Weights of a small image classifier.
Training: muon at rate 0.015, 26800 steps, batches of 64.
Rows from block 5 of a small image classifier, named by matrix and row number. Rows with one number belong to one neuron. Each number is 128 + 24 x the weight over its row's rms, rounded and kept within 0 to 255. All counts start at 0. After the name is the row's rms in percent of the matrix's.
Before each neuron's rows are labels from the 100 images, of 14976, where the neuron reaches its highest value: "lies over" is the class under the peak. Only what is clearly more common there than usual is listed. The data: scattered letters and digits in many colours. In brackets: how many of the 100.
# fc1: MLP up (model.blocks.5.mlp.fc1.weight, 768x192), inputs 64-127
# fc2: MLP down (model.blocks.5.mlp.fc2.weight, 192x768, transposed), outputs 64-127

lies over: W (25)
fc1.144 086 [ 90 112 115 129 122 125 101 110  79 110 138 144 156 178 143 116 133 143  89 136 146 111 154  97 181  97 134  99 125 132 154 144 118 112 131 101 107 150 140  76 128 161 127 118 105 103 132 107 118 127  94  85 138 133 138 112 129 156 125 129 114 109 139 177]
fc2.144 084 [154 142 104 156 145 114 114 133 162 130 135 160 105  69 127 147  89 116 134 165 144 141 115 111 122 166 152 129  93 136 138 151 147 121  76 156  99 131 127 117  72 142  72  84 114 124 104 153 141 107 185 116 120 133 118 163 122 101 119 108 105 155 170 129]

lies over: M (27)
fc1.139 106 [127 142  93 144 144 147 100 134  95 136 147 104 105 129 104 147 151 138 141  72 160 148 145 164  98 153 103 116 135 118 117 132 133 104 145  87 137 131 130 133  89  84 171 120 121  92 137 121 136 124 140 127 109 119  89 134 120 163 133 102 162  95 134 139]
fc2.139 100 [161 124 136 125 132  88 137 112  67 106  99 120  81 108  97  96 193 134 126 100 147 118 104 126 150 100 142 146 157 120  70 102 127 103 123 106 132  97 129 103 140 121 166 149 122  91 113 135  95 109 174 144 135 120 144 142 152 115 127 131 122  76 132 122]

lies over: M (46)
fc1.202 074 [ 98 151 113 163 111 107  78 141 157 104 165  78 115 143  98 100 164 105  94 140 137 156 166 159 117 157 117 168 154 139 132 100 151 136 175 131 109 110 128 170 120 111 144 122 152  87 111 137 123  93 132 134 114 163 155  80  86 128 114 107 113 107 129 113]
fc2.202 077 [131 128 122 151 159  89 140 145  60 135 117 118 158 129 151 114 136 130 137 130 125 152 131 118 118 118 121 134 135 102  75 126 120 137 143 123 166 131 134 156 150 103  72 198 132 118 122 106 131 147 139 167 104  97 160 126  92 107 110 101 153 134 101 184]

lies over: M (33)
fc1.365 092 [112 115 121 167 124 114 118 171 155 130 151  86  80 144 128 126 150 146 103 132 130 127 154 169 143 173 151 177 127  92 125 106 122 105 153  97 105  88 164 113 124  78 114 144 128  84 134 122 124 120 154 113  85 115 131  86 119 112 153 109 136 141 133 128]
fc2.365 083 [170 110 114 144 111 103 139 172  83 134 156 167 105 129 125 149 151 104 105 149 121 107 143 116 108  90 117 131 136 135 126 138 171 136 132 146 154  90 121 149 154 135 136 135 125  86 110 145  84 154 123 148 149 137 152 131 101 144  68 105 121  97 147 147]

lies over: M (25)
fc1.118 092 [163  94 141 140 144 116 130 163 120  92 133  68 100 105 108 117 149 123 138 140 167 138 164 180 126 133 138 164 159 136 144 140 106 149 149 135 147 115 156  93 137 104  83 124 125 139 152 163 111 142 167 129 123 145 140 124 114 129  84 124 157 139 103 130]
fc2.118 092 [150 100 105 142 107  98 120 163 109 128 128  70 132 152 163 125 182 155  63 141  97 129 124 112 135 114 160 144 132 131 151 127 182 107 132 127 127 130 135 147 158 115 143 142 121 129 103 151  94 129 144 125  89 131 168  91 140  95 140 123 109  99 116 106]

lies over: W (25)
fc1.90 101 [133  86 130 164 112 104 131 152 136 162 139 136 126 130 134 126 146 176 156 123 160 113 100 109  97 149 186 128 120 114 144 125 127 123 117 132 122 138 112  93 109 116 120 135 108 128 116  96 121 150 116 155 131 102 148 151 114 114 130 132 120  73 139 145]
fc2.90 105 [141 121 115 105  98  92 161 129 117 161 112 132 109  94 155 166 167 132 121 111 102 106 146 107 127 121 130 124 187  85 135 163 143 110 123  86 122  97 176 102  97 115 109 141  79  97 114 136 120 151 127 102 124 112 119 140 131 127 113 113 117 160 179 136]

lies over: M (39)
fc1.440 152 [142  99 114 173 151 141 118 115 104 114 149  78  71 104 108 116 165 139 139 105 102 156 170 145 100 104  98 147 160  96 151 117 164 128 187 128 124 121 114 140 117  99 142 130 101 104 150 123 117 130 133 145 116 170 166 103 105 129  99 135 120 116 131 151]
fc2.440 152 [154 102  85 167 134 106 116 162 113 151 136 110 156 172 124 118 184 137 117 139 115 101 156 126 126 128 132 150 125  85 106 137 149 116 162 142 134 124 133 115 151 126 105 157 119  99 147  96 117 163 111 123 120 119 155 122 122 147  97 107 124 108 132 145]